A small sound classifier, trained from scratch.
Training: muon at rate 0.0044, 29800 steps, batches of 128.
Rows from block 3 of a small sound classifier, named by matrix and row number. Rows with one number belong to one neuron. Each number is 128 + 24 x the weight over its row's rms, rounded and kept within 0 to 255. All counts start at 0. Numbers have three digits each.
After each neuron's rows are labels from the 100 clips, of 14976, where the neuron reaches its largest size: "top examples" is what is common among them. Only what is clearly more common there than usual is listed. The data: notes from a synthesiser with random patches.
# u: gMLP up (value half) (model.blocks.3.mixer.u.weight, 768x256), inputs 128-255
# v: gMLP up (gate half) (model.blocks.3.mixer.v.weight, 768x256), inputs 128-255
# out: gMLP down (model.blocks.3.mixer.out.weight, 256x768, transposed), outputs 128-255

u.467:107150120124091130105137139120097109187123132135113112155120099132123136119085104122094114150113166139157099117124108126111117114131108116097125132129125127124088095145092135110157118118114100125136099088134152125140161128078121119139103119155117096108119110130154141087165104138101112123101127111086154110144138151137084159109148146116118070126077125102151145102152136115130111154129
v.467:104131141144103109150042118168097099132167118145130103115132149134101168137114129164141112147123127104144130098128106134136159094121165084136106106140124069124148140141121161094160091103149113139130140170171137090145128120130157132140140125129101129123108128129080101107137148132143143107158096106136146106171166115123157130129121158108149097158126137133143126163152168124097142141122
out.467:137091112140149151115141135127082115132164152136144183103115119134122133145171148127124150128095129125137111116141138101159152154190109131122097138111149155111110111068117148146133120155129112144106118168159134158141147118152101195154119148158166139112144149143153137164117100139147123123125144135110106109108131140120086124142091123157120166137108122125127121106100116146122105157109
top examples: drive; bass register; notch

u.651:124162155121152160120100130116097169110164104125150183141097114151144154148160126126159120110135136083125112116115142153141119126145142133122114080098147090127115094089090142128134086186144140126142160144148102136099135105116126145110152107112169143128132086118149061136159130138123167147112129088151177093159135134079134173101128113094114135166139133140112149110123149143149130121118
v.651:111109152136123116133112139138122146153134109155183136141183159152110119117101131116117118140111131085076143125096123120137185127148133089172150182098118155120093128156116126159128131163127154131114147103097135129120103121141136133088124125086143111123111122131123115160136140084134153106114095100140116135148123180148129111119124099135169126151167160121150123136131120149144133088154
out.651:125133123116159123131156169101098172092122138125144150146098117131115121127122173117137099112113112104108120110159098141166166111157118142125165140125172187134096130127099124154099110147139141129108123093132084124173109113125150076084143144113143178140107108086155126150144130126129135137093089135102179120158154110175109123151135138118095122131134131162172168151188135130143092106149
top examples: pitch class: A; saw; pitch class: G#; detuned saws

u.636:134134126149125117170113156147149122110161109111152173147134142137142130145082138100137157086141084105118163140104151101159113107141134100107107189129095101110111122153173123096138149090128144126127148105167132163184081142093164087106134088147121115122148120101106119123139120159152130110072127166157150109103117155140100137098110112076125125120131060134137121155120121124121131158147
v.636:132136140097122122134122094136144129102131092133129106087110160130115145131136107131124104123129153108169130090110129127196152128116130159178137128126151125169135129124140091172143159119105143118131134122158149157107110095135133153087124079085086160099130086152064125135117097119174110115123141126106123129122180089085160129114103113084104147109112139123125130132090134140174120076120
out.636:146134094074125148170144105121121109153111124163110153129101088099115124113110076138182113174095100082132129126146143175092108121141128148103169131182119145104161155085086118132097150174164099097128139078115129165138154137173129156101066112148116151128151081145113133172112104086101171101092112145131137131142118092126104108138125136089136104134068126109151109127125176157154154137136
top examples: bass register; noise; resonance

u.536:123105128109126124153099108125115143163127136115133151131123103103085140133175161112106171192125093138091090108107115132123119147168134172133144130163136109167163156119107131152146149119153138143166105121123124148162145158111144131096154105156116153142120088154137128150139148141128132115164126081098123133120119122125080090075108132135137132118149158117123102133142149091161092130133
v.536:181128100124147138117110092129104161118157132175155152151131124117162129116122104139140129147130137104140119125087093133158129138132152137169163125121157111123156124162113101105111151087118121141144140119149145144129120129122122138120118139132150106155068115085124153133098105170105162146110124126141101119129170143116136128143098164120099099141144121155137123103145165094156128136151
out.536:137115129100125091159074115111124158095110134156192137085162126132106111098133084127155118116167137132165126153137161110090145135131116160137130143093093103140140128114137130137139159120149112119118136110111125141149080102128173109179092143175138135124136112147108108136131068110150092153129120136111153158122151135137105152109156121141139104105136197121104143172132158112108112145183
top examples: pitch class: A; notch; square

u.521:099127118112099140123134145171115151102122114104099149119113128115129185121160144100126152125173088108137121081183147142133141133103156093144168116131118142111118123150119099093123125124090071091149123141124111116137162154107125126156094153125099124097111118105084111180102064142127091112155130132144115094114121105142128114112145122155103154140119076116139100119125119114096118142152
v.521:162136142112170142146165111117104113089128120106124097092120120154170086144104134071106137156105119131114109114112095195146140085109142133121116146085111138130112174127118093149134102134147129123162090165108120154113106159115149099137117116161106129165141102176123110131130131133070124159085125164141123099120130139175122092080153096161094132149107149134129123100179114134133135114125
out.521:138128146172136108123139130123176122108155148179087083144135134112151109095134065139105122152103168127094124145160144145164158158169157118176121147117139133154099123166141143107141134140137149108136119146154130110124171139132081125133140137149168092111150121099102183159113104157116118136104153138172098150098129108136080114136138121126132092116127111137105126108101170111134142125109
top examples: bass register; band-pass

u.255:133067123093096118118150136114133130141089117095109117128122120173131138089134150152078107141129096107130155183153104098100110085154133148134132130166157086110094134068130174121088119095128131113117140137115146118165108141124110156141118128127104089159107170135104122129187143116168177117137158111121102093167095109132147093106157128129123122152107181132107126183136128119099141099173
v.255:113110069137112102104137159124122101128177111137157149097147080114168142149132110107116143099141125130130132089132086123147106111153153170117128145117093139115137148115096136162093141116149091162109134142113094127078133127136132144125100146172134132112094136133151177114111106104100141120108103135124165129130093145121121108079119111144117161096163174159111107097097097140120112116124
out.255:152113132149102163178169111115145178132156106114106146184126100131142126071134085170095122121120155087137110101160112138117108118102126130162121138132089117140149109107121139171139166170118109137119105122090142097106092165095113153102100146122157139124157141163138136151131156094095100163155141137163143088159173105116124094116151159099170131133112117144141117174118155097141131146178
top examples: drive; no filter; saw

u.491:129143107159126131106083097151120142139130150164131109095160109186148146100143111131113143115111141141080092119097139158137112139120154157146183094135099143123115106144136123161150170123111128117123120132099121162079077118110153172112097113110089169140131133133129156139117099152070110125179135108113090117199154106117149171138104146161129155144115077110118158121156157118190140092118
v.491:161125094139147188138100124131113117136132160142131087090121111147072149138145135144135121104139142107121126141106166176125125097110092162167133128102136190173154099124168129164148170117130131133113104100130140155125144132141128132097128121146163141123159119134132130118118136139119136117122136163118114076156132144167137147133132115140127142158132093146114129129124106123077141130129
out.491:101161144095121138150131120140152137163138110174156080144133057145157147078123127096142144139131105121077154095142126116134183107152145132139131068093132098158114146162132110120153146117118149141116121118140147141077114164128142176143123107138108106093167143125101099096099098166175132091130097111143115095107075128140100167121098094123117112096147138131170114112100121112104161171094
top examples: high-pass; square; pitch class: B

u.545:088106147094130155082116131108184128123094135149114149133092169136132141107116154172120115121089128135121158148135144119117112118113122150142163149127117109120160143146120131094150099102164092114142122135135147122108167153155105100144115176133103112132157141140143122144141147139122139142128129109096104149106115120139115143179124149106114148173123151118120104117125098142182155116109
v.545:141107152102165152106126181128143118129102139149107133124119100132109167093128100092113128090131117147135128118109164097107131163149146140182120136112135137177160158108101134130174116093114157105111146128127136102112124122142092156149162103155136131147095126078108118148090140085135106119094152153152170111096140128108154141100161136157098120160143124124131155159139104105160186151094
out.545:099117167121156110091121122154142128164155171125186151154130131122102125102095083167126137141168123107075126105134093094138226129145130103135134161118130101121135117105162137144131095096078087146138174147167109132154130096153112097138141166127134140113133108105087177148149090125127126142151158157133103109125108090113117165109134107114137140156138143128120117092144125118144137141148
top examples: text has "pass"; bass register; resonance

u.122:147131136093095133145066105092129149106123085144095080133156105121119137116175085156140107135149139134152140136106160101115188129158143094075149088127117132088150143115125133131139123111191096091108126161135121153085133139127151139111144152096118126142131114140125164098123133122148112122088108132135155138110131086084153190155078180120148119151138140119106114082147101143174109122138
v.122:144137104148126104077158099118154142103142064119147153137136097110120148107173112123159172157160120161115145202145117150112128162130135133151162133094147107116094117144105065158093133162097192091143129119135115149137155135114148128110141131127107093105122098110131157126098119095117126115109117132108132135148122110106124148099118159129119149117165101122089162150099098149145125122085
out.122:141094108119147088147098116122162111051094089135141110151177113141166117168178098115110123125083171157096136136109145145150103118145108100116135091132137118130124157125124111118128139149122135166144106110156098172085116104137168123127152155125126153114090118145164095113130138111110116112114125106112168127135131103141105138164137069102140122101135105102120111154126133138150133150116
top examples: text has "pass"; filter motion: filter opening; narrow pulse

u.180:138099144158120113126158122191104157086177097085151113135108114145139112107117138121128108108141088157116122092166145122137152113133190130124136089144130124096150152100124103113134096091163107110125124134067144147118120162150145121136101160109140115152139141144120116081135127165136136153152163094103133101108098116138139141091139137161107143120132150157133130128140119104134141084107
v.180:121121098125118123146138110144132070137161118119150099081122069146169141113155080124119097136137093151150116142107132130137138098138169175137136153167094060139115125127149156089088130101122118144144128131115125103189101118126130151138139125137157141117119138122130155111181158163146113131111133134131126121188123089168136124147130113129155148152150144177134151156134120113125148166136
out.180:101094114125124168185119151130107134117110087131090095108128115127137102117088133144138143136052140125107158107108103142123079101177174140098108110162107131142103092092138130112144131137162115128139118120131117100118122098140147139113142124141119146139096126116138093102161158159100157151136153113113097081173134171144140132102145111117145167084139113139103102174116111127164110114112
top examples: drive; square

u.86:101095130143124145126093116144097075146130136125134158100127127159101087150150071092102089097112142108144114126127120130124098139115121117120158126110198127115104185128091146113124173160138151135136102130114129133137159117170146114175123155145131130123130153109127088144158131151112134123122107091167124070124099142076139134143132112164137099121130144158115140116143105091083137136140
v.86:090119095154118146120152149134106090129121111122168150121150164088146135139137131162106102120120206115122095142153092102133155163115089111119166123116164125118096120126118167088138132142117180139133135145165117147083155126166149102122107142098081148119147156112124109117114161092103125142149133136134082116111123127149091141162153132127072162124100144143147108156141161140118116118133
out.86:122121141115160157146114131159118128184160156134142148109140142140130125130133142151118115129133100154142145070112129145109154139131103142150219149137134122136152134140108131127177133114107131146152094168124138140183138162153132108113133108095123135141128131109137134124135156118080128111119142131121209172138108128146141192103153156154130128131062126139155147121128091162132142159113
top examples: triangle; notch

u.208:135134137109138135123136119171085111089075147129108120103116126112136139118122169134117159097153138108148135136093168130158176131138152165092094126134124140116179143127134096142107156126126140126139122199115156151130111134134086085156110127134117078142118109098106140171107120156109147107129155137150110085104092113120169115085139135126154146111136115112154098140122131126156094143129
v.208:095081125088148173146125093142110152129042110151119134148098117127134134103154148106136100176164113143114119143085106116087096149111071153138118158108151142124141116148123140151131103126117068144162159097175123145107108110166118118115128118136133153156118092130107125135127145118171110141149160088146111159129128157107104142094135114136125128100158125145151136166093099095161128109132
out.208:132120083140123142102105107087162130099100143108170150139137158125130131131081109147138135117089148150093095136173091114109151202145120108110114142130088115124200118161105093111125046100106111142150139092130133146174138132106123117156115077135127130088139172132144147150110120088108100116119147090135125112142155100158112122141104121129095102142130144158114112096149180142160136156118
top examples: text has "pass"; resonance; bass register

u.740:142177105100135167167098137118134136107070129161106132207132138088106147147151125154117100124154109125127112153118131089146158129110108066134090102101114123170094111138126144144160134063176108135139132096140120136101118127139096088148142152131155126130106082114136111102124140103134111105151128098121134131155181135105108147091123124127140109121153168155108139145139107136095130099153
v.740:132160100111171093144152111086142129091144140111126123119082148161131144139122116130088182095151130144123105129154147161178118127135125139156126128143153128174138152154096115145166122119158118149129143101117123116130093143095157140118124111128119116165106104129135108139132146167130138167128173145129100156110093154103088141149179146131135104119156129115145094125110151073148128100097
out.740:132108131125122180122130118145091095110135154110129110094137140134127123161165157130117116101123123141113129131129127140122120094121161108134130080159123091107124157149094122144141115086172144102166116131117111124111150137137085134141118148153140138123113123144099086131122115148094194125085117101116095088136157171177123123123120169131139128148136124104116158158159159167081088141123
top examples: bass register; pitch class: B; harmonic FM

u.140:148153133123121125099171112110122130137125123141127109146136178108097145143083109091118132179126096121205114093095125116127114111116119137118124141150129113146161125186126129194151125076161107127131166134163085166160150152105103099125146139103144120163133158127107171108113140118098067135151117123139146100134123205123107160075117170092139103069107146092150124168152136140161107122125
v.140:107143104136105158120130109122121158120104095163144200077113144115080119097121120160172104128105106149163152135141159135124133133141107098127139125154120114129134100073140089128136159171153096136098169125153123110147129088142158155139126120133111116147154102101133144129113095141114179103126115116172128142121129128090102114075165121145166140126075132114142148123153126083172134131097
out.140:125086124127133080111106160133082137113138157113119160125125130138185131141169108139136148094152153122152142119132120156109103091100133148152152131133155134142186125130100161147156118136122124103098174079126139125145141095114161174124164193119153123098096077092093117131142142091132100155098151088111101122143133125100156133113141121135100119112184110150132148133108128116098151137104
top examples: bass register; low-pass

u.502:128153127119110123138154157104156077164147117096103150146101124136143092112124095127157149086151103102149089095102177137100121134139126096111117124150118101157112109106134159109124152099098116116109166167079149105097171138124148141139097129156154120159132147139134074130126113070107088120089160132092139118105124149114152110167090134125129165143151111135115125145144107117117109119147
v.502:148108113115121131133137136131147092129132089107161137141137115115140104127086127104113171152125129046124147111140148121122113142155137108089158122139115140155107077091135130152114146106181107137082151158085110133175137139123139109158164170139153149091153124152168120152126162124087092104123106129100102121145106103161155116093168128118108175108165132162062127142142152135148098142114
out.502:129098125154094142152131113140139148110147090119132137165110173161144092135095111134140133084113146111162107150097129126115134108137145108109121155114077121158112093136123121112119131139100125103126151143110118152174138168094086097122107136126097153104129151123144157159129175140098130100096133109124125114127137105155170117123136149109087136163125115093118124142136107106179093136163
top examples: band-pass; noise

u.264:117148154137140112100122101131088118113132162181124133120134134110120142128171099084093145142088153131118120139133170121098125150152096108074108133166134112164153156096150120129144127121167134131121156121090125136137120139127108162140166154137148117085124103134131091147135144138130180108114123110127116142079129125148107169131104148161121094186132134142116132129122184131108174155139
v.264:169152126136128098106127130172131132116122124126101118110153129127127094098117143149118134148151150093101126147105171155151104143157155093166108089121128082102099193147135159150115144106125113162147162178131159096078140083110145134122151148094138109136080123119128129135131082136143130110086101126124107147131157148093105202115140122130100116120132112106117141112107162152124093147151
out.264:130156104079112093143103165104115125114112104145090110175147132142123154143129166121127106158103145133133141122165106101119098135127105129133137141163108154164104087129167118171147127127098166072119162110137113139105147155156093154092165154118142114112119127152126141097154112108131096100112107083129109108128162066168105108084156121160113143131118143143165129147157118132132120141122
top examples: band-pass; pitch class: C#; inharmonic FM

u.469:102114161115159133158135148145101127144120143125090095143156095125146186151149147136095159169109122150036157112153153155112101134133135124162128112159148154119097140154155097122115155121149149121082144104114101125139151134129126099112138153132152135133147121155164131138130116146104087183168131124102117112163127145143136174142128163081150108145176135154125118142124130119120073147132
v.469:115130171104127146141143115122073081117111188141142136137103119130134168135160120174105137086161122145123113101130108108173097127113148165108138111148135174130153111112102137134125094097135099148132139115088147140104108118101095162135123111124131187172145123139095139109087102088051141158160120155105169122115156088102117128144130149145119102126135111129107138126125111152113115160076
out.469:111133167090144143099106132149142138120139140119116104125116127106120107109104096099109142138126178121111121070175134122164086167122124086137140110131149126126159123133138157088124158161162140109114139148141124096106132150137114143154148098113144168156117111124129138098135099140159112101076150111138121091068167151139103105152124103144147151170125144103120120117123134133132135107097
top examples: narrow pulse; band-pass

u.144:135116143126094096117159165096162117136074134173105112093131177120132116146164163126128162143143100138173154149179108117115145110118112088108144110100159187097137134164126121138124126083150106146170099138107148128113119147115127118113111123152107153116059176092137096174150133154097166116132140119114106062141131084149140172142120137144125130093159130108104118125135157178133197089135
v.144:113128114111171106175108102121122103123108149141118143105071123106197106169137122187162108158125126103111117091094159114108135146137109156183093168093101128120116115101091164133125101117155121155152159130144130144136150122143124094160156126084169122127117102161125147126139087152131130111169123127113115144171140139129103106106141093133082121155180130128090135115135159185149108134113
out.144:134114141112140147139128111137137085131148145126150087108160095115125133137140158076123150110114138151154124138136124138108148128122091108110139171059119131103140116114139115125124163087148130103162114175135179127118093102104126131113137141115115137147108189146125146129160111119107119125146142103173090121086123123129118104128138126156142157125125130121097117133127133138136126113114
top examples: band-pass; noise

u.655:123130124163125133113113105100102155115130169102120110134134129152096113120152103138143154093166136165114157149084123105163118139134124095132066138134124130121135143124114146143146082087150105147108136094118100132162157125073139134101163158099177159126165112135124132077131111136155132103080120136106145147149126133130124125153104129137117150120167128156157127113137120133103127138121
v.655:133127099143114133145123137130139154176095113125082114156119142106142144110128116150118136146110145124116128159099133124143127156085150136121172110163153123096145112112091136132098088138145117125148126119118105215129124146140096140115151124115145158145126130104118127155134124167108129099086143154102154111131164120129099148131156124105128154154110144141096149124117141116159175132107
out.655:131124146114118142117138129148135139117109119115169163114081128095184116108133156132123149124123146115124119137142090168130144172140160101151155130104104145124142158127095126142132095142100101146158128059092107123099117102139072113127148140155148146150155141186049128135159150123138103123113117102091135114074179123133145109096153107119125101100104204105137132137133099109113137132128
top examples: narrow pulse; pitch class: C#; pitch class: D

u.193:107107134156151148117122089147083099113124158138117154163113156143101067123126149113122128152143142136133119164140104097103130111147142144127169126139105139127130156174126136134150131153137169089146105131105120095141122146107160145132173118138102139126163147118102125161172127081117133129108115116141160115152075150125085108132125139114178165161088125133185109095101134098141096102190
v.193:109176125115111127113148090126085189140147125167124110118154161111131100112108118107102144122133158104147127095121122134128114146157186105151140104110131126086107148162165134128114134142140156144146144119087112155144081095178113101089133156109152176109170136121139160147082125117183155103133121079119111112116109070147125176134119129146085135155100122106092139179140144130095114130119
out.193:119120113087131135133121152130144108122119113127121162139176129123141094135158106136138132118172135155152144123154139175116158156125165136145107164132118130093120140127146137136110135177157133158161136122111118141139117140125076098148133135151145116141139153109167125105127146109099203097144146124132128140091135134175131115130110109126165079098109143102176142108100092105160117101149
top examples: low-pass; hard sync

u.29:097135143092163145140147124124122129143116132131098060124115067145101116126130134124106139170120154091127110116137142130126167155134110141087149101105142168121118111110137111128098129168162127158148143109148119090137113144147126180141096134158113114126076133122159127121109114103141128147180141127100113173130189137116148165131118105061149102110163141147087174138160118151180123064146
v.29:072108157126168127131115125145126171147128139172100112117150121147134085134119177155160153168134104107140110145147128140141123151115102120137121151133161131139091124119119091089137078134098128131150123133117102141103093181137085156111136181088099137140152133132140116139144169139163089112100152126100149190141119161127160179148102113141105102139137140151157135126105098128155138146121
out.29:141098149122079106109124060101149095123118116142106110139110078137157160150150144118122141124106120091140083176076126130127133176125081112104119080091130117113116127147184129101147151137133143138103113104166150112119138121103120128145165155134095147157116148069110115137115174107123141134156145104122092125117135110078147140112126129135136115109143152101123096168135135135154105105157
top examples: resonance

u.101:139111140135128130140140120132153083109154127074163164128110104144123115115132096145130122092109124118123126147124090078122122151136095149134138091141125130122135111171118063105139090165145114157140144118068158116112136129093136140121120085110174115136183121087137106108129130145121101085108120088103097105116108139108100105117121099128121113118124145120123143139108138173169124133084
v.101:120154161165155135120118115121171114109160143100096145097100124148135126108155067152197182142153153149126099135135131149088197121123144154141107152128129136127113130133109124112106070137116169180154145100138102136135140165095146166129133117117110110135125127114157115097079133111113130091163126110091119112108144159120146098079130132114128120154133124110106153116157125126154141148096
out.101:141134096169144124166109098109095126127115124143152144115158133141111124124147133146105128113154109172149149063087096097140175157138116158131165115101098103119135134110131147145106105112170100122140139133086099142096130126134142127158133122109123143148131134118150091136115150117168165110150123110144160118143173135111131135135122122144131097099152154106105092144144127100125141107090
top examples: pitch class: A; drive; hard sync

u.16:132164112137144095124103148130132152108160119129096136095159108144140131156138109113155134138123143119130140142159156141102105118110157122133181152123086085126150078132159142135122105042089135131129115131100144140093110118149161136121106145081115141098100132148116115118131083095159124130112104084116136105135119117124115111108093144131106095136150125136145136145096116113143039098121
v.16:159145106170118106115149151097125115143142121130117147150129103125130107131101132129117080106147141132127100139083113098136104132092116158178155129100173137132098138146165129140088133146151139103120096169105126115137113117157138120119105153155107132083117131150176143129126098132130117135139168101111128218165147134148162140148146120149091123127140128127158151086130138121105133122130
out.16:131124141125148112106104104130126138098119129136087155134165144164131116167092124131104094136097148121129136147126097071098140116141137102085130100122146155118115124124111138126120091124153126085167161133095131095113135130126130142133117170146140105147159109108122149155144132141126134124073100196104116075132118118125133137092086102068133148145168147100111148103123123060119117097156
top examples: triangle; square

u.409:103116175090131164132145153095140112135105124104142144098109093184176124121106163143120144128126107121168087138166188108156139126122133104136172112159087187140127114122149113112120158072130125110101081110130101149082147130123169118161113122108132090117074129067153147118093132148133147109101139140158145120131137102118134126120118112115124116154150108127134067161120138072108100132179
v.409:136102139095096148099112140134150101151148136109168113117160096166160086153095131138088158146158157164149097129144126125164148132156177104098117140132130144107144127161098150126111138145100111130130145092101145111134110137081135124151122154171125115150154137114118131146086148134120089106152212156149182109147113100096129146152083093147150163108131126120104122105150132159146131127110
out.409:147136137132136094095094124145135114135104098093109120138115155151143126116096144103110096164146168094149097105126149072153093159093152133119087094118083143115136118103192136099159138160115123182124141097149120177113122116119160140231155137148150149164144159138140134127138104113131108149182128102113100125161135092153171120143123113142097120149123173181108156108152090138094086155110
top examples: low-pass; filter opening

u.217:115148096108166127092157091077155086114103146179119143133122118142118121136107147113133172125105128129170109112119117110103182116098130037157105123126129121100125151145119153100125170106099125141144108105136096105122146148139083111134123139162158117131096123120147125146129104131135128133144140129145156143122141106099151167095155151126138129155123126141134114132127170102170138165095
v.217:133108083135130162155125095136148144110153160121122131154103139145104141099132105163071126134131087138107098151149116115128146152139131138142134119123128071089137141188093134139174151113176112140137146143162141131128122141126114127133143113146140155157095097147142135103124122112110102105144127133155129135113149137192115136103151147166098167137125122101156130098191151136123113115097
out.217:136131118131130184100155175122118099162140122101115071086164123117130083141156132077121122131087138150146110064160133162160124133106143114150139171125145119127140122113159144098109102123082152118084162116144129165127125133124132105122120131113130147158128133146136149086156144155134121144102100189180113136145127133142128135119137179128147134113095163165135110144098123133109113137147
top examples: bass register; harmonic FM

u.646:110089154130144111129152119125132117136126129099101162103132146097126139145159101109128211133092103111133083133023175147143115133102071112106175135131135110128078102119172145129140085120134147092122125142140135161125121081121145127113130123141099138169104138108125107120162140096125075107111107130118128109133114126124116126119137134136163136130123148144095127168127105100124086124114
v.646:120106133151114135139151092134107159114124118086155134134131119102116132142119132111133142140122144128125107142086144182135149147111098105132101140144139138136133152138171117161119085144110144114161159142142166114111144115150160093109113181117115110117106134122091153149155148121124087100095100108148079165136153116119113077148101138156120138088156137115151125159136131117081150098121
out.646:103146099154135133180098103169159153129151109145076081102121115137094115108092112093195133159164151132126167131145134138177118192117108151178159129069150101106160147118111103126128161123162161119125110151124110080148135136104182145129099126130128094142184151115141147104190112124131166136139146132121143113107129136144116152163126113130119098115085112127140135107114110147149135152132
top examples: triangle; no filter

u.312:125105136100100140105139142131117142104133143102093137142067151093127118136127099156121107117069166112170117134107171138124094119092105115131161136100124114108114123146157193164137082155102118099116124139124140132110119126111129123110104170104090138152082161094129142099155086084160099155150125137103116107112108117081122139099150158133152147145082106129120118135128130121101143133114
v.312:161095124176121110163145112140162150146071124097100102100139116156146145146099126131136122125142131151088161144110177130140097145115088110129149132116137103129141132104106126152110110158098145094170122143129142146137120105119155126131106172095103184095139123156119116111141174114136102123114092101102116132164152131113164158146146119127121120113143084183114104178118139107115165079161
out.312:135134119147145114126153131103136126126147103100105110087109145128142094105137117070140114127138113106133115122107109108132165162102105130123152135137161135097102159163105067122185130167101126154107122186117107133106113171143128110132124120164145114093188137121136165109162152099113135086139124149143142116127119138122110170148115111162124123114124090193095129123119108108099132172110
top examples: triangle

u.40:141179140193119154128101126124145135139114102153125110110151136118134186144137154175131151098171154097107156109106147159180171150143071121097113152130151135135151142109112159121095119126094095166100133114162136090146086129119120131106101139169149134129168143134118173124134120096114117113103124149129164124120114144145161134113147081088136131154136137119094142133133108120132123092124
v.40:169165110169089143107108144120118130151137126149142151128148119108143137136114160102114103163131128113088133079126119127129130134131161102165124116146116143118135167124115147133136134128169112137174122115145115167140119153124126145118140136141150084104146168175160106178133117093177125086092095097154193129159141108133161148159098167098144158159136096108161146136109146139117110117129
out.40:130147175130141131133144100168119168145142149117156176139116135124146089121101083160134127128134122068161165161079112100130141104087132127174091135113109140140117147128109123136131109146126117117112149122124127146108100075170062136123094117130145128126097169115126161149129133143140128137137129155146092099135107131150113142112145182070109163104119128113098107075137155100156132131129
top examples: high-pass; resonance; narrow pulse

u.562:125135101120122122157098123110078094141078102097173147120129082145110136120135111153154131138145129111135088122100170130130124139165096145101131105174105106148144136154118088157114126126140159121174137151120161146100096136147154147146131115148109147124107091117083165113138133182160197115165169067161159136130139132105105104101116153087162137138174101085137096148108141105125111138158
v.562:100136079133122106121115085137118127148082127078136142127089107159101153101137111147115116171136129103126099138107170168107128162133118205119123172121180090098140106174161110113159141107115098137154151119163168129091095102161124159124139124150096135129128100136097146128131120147194155105155141102149144077125131167098102151084133151105174134164156097132155126131098161121135120117103
out.562:167138097098208156122139107096159102101133156122131148125175085128156102128125122143160098125156117130116135149119150097093159131116131111158112146130115153133135160133123118119132155123151103152139099129181128085145127121139122147140133088115108125123152100122115115189105080139138094123091161083108142107138122200184098117118140137116117109159132117149161107140136118116147136124170
top examples: pitch class: A; square; triangle

u.74:130139114146147106148079122122142122179108168092133099114132150142120162133149089164040098146163118143127102095108107093117119136145097134174116066136117117182106135130130135133092131142132171119163115153101124099113125118096156135139149122099121160096129114100170122129119127123120118115103151105126128117142132083157165129119119092140201082130105114106144086135156132118138159170133
v.74:158117131145133109146137146089155160127134105105121138110110147168159141158143158145108114124096151118117192135117153119124130112142115103135183094183129135100132128173138143145083156133165108128113141169106153111149125108109179147115109128114160132093145114133139116104163153150123133135141152143098173157144134100143123126162154154096116122081117146122165108125111105096141090114143
out.74:140147137117117142126098132140090144173144144140136120139138111135139122135131165104144125111107155081157143162109093123060102133158128143161105101171155129130101123158132122127117171107119145146107142089123115110138079115128109113127102093152154096115123128108092109135093109110147118121109139091107105153140099070163164130148098119097111180170136114165136174137131180112117107185128
top examples: text has "pass"; square; filter motion: filter wobble; triangle

u.97:101171146151155094135113113105094154138130131164152117121114139145183136111124150168117172096122100168141138107100172111150151129118129087106076141101170142107151106108156129101153135093111122089120080101090116145132137160102130114143159106145158078129129176124117149143114100143152101106167179110115168136118140138144112143075119123160142102111114120137124112137100158114134125115131
v.97:127128128152101174155143132130135119159155177161136145120133110130098168155137102162116121123122119143137111110122121095143123124067147115153132157096140135152106090129165127145169131122124104109101097077135114129133103147155121141102173094122097112185142159141130089150146137125142151165138129133157131131123138133127092114168116151122171094160153128118105148153142128087144139130019
out.97:140124084126134169130132092142125162114133130107125114154139138119127134144085102138120147148128142197107096113132117098115131155096119114120126133111125179112113093143087154089131153148148149120098156113131105109093110110097115101164157164146131097113116170084144112155128158149134129116104139083159099163124129149137103125149125167112129143130155088144089130120153131102146120128157
top examples: low-pass; inharmonic FM

u.300:130154140145116139161118115120125164148130181133105138140097126140126146112134102162154121107125135136133153119131110113139123144118140125112117152119095109090188124116167114095103155095159100131144149133103113131124116119102096083126130180135128101126135117103118157118136154138108123127136119136117143121119156173183118186154133061114158180160158117121141119116096115113126145115106
v.300:132158111071132144135153154110185135160107150124091144144111154177119097133160168117114091114095133142065132140176102109109151127122125100114124140128127140075158138119128122120175127117146164083133135136143148145123106137135123132143138128163119141133111127134091163130156108137166149108160136110112136158134118147128131153114137128139074095094136124153069135120175128089175125130123
out.300:147144118096078126136070122114132170158129181090156152134084158095123094079130179133107119096144135122128119094105106121139133139184146098137097158136103138159127142118145138127151144122129126114097104141129093136108130118110127125142110118143186097162137158083127147142139114138089130118109158158131123098091150124163099151135127144074102133149100129151122163088133127084164113125088
top examples: resonance; harmonic FM; pitch class: E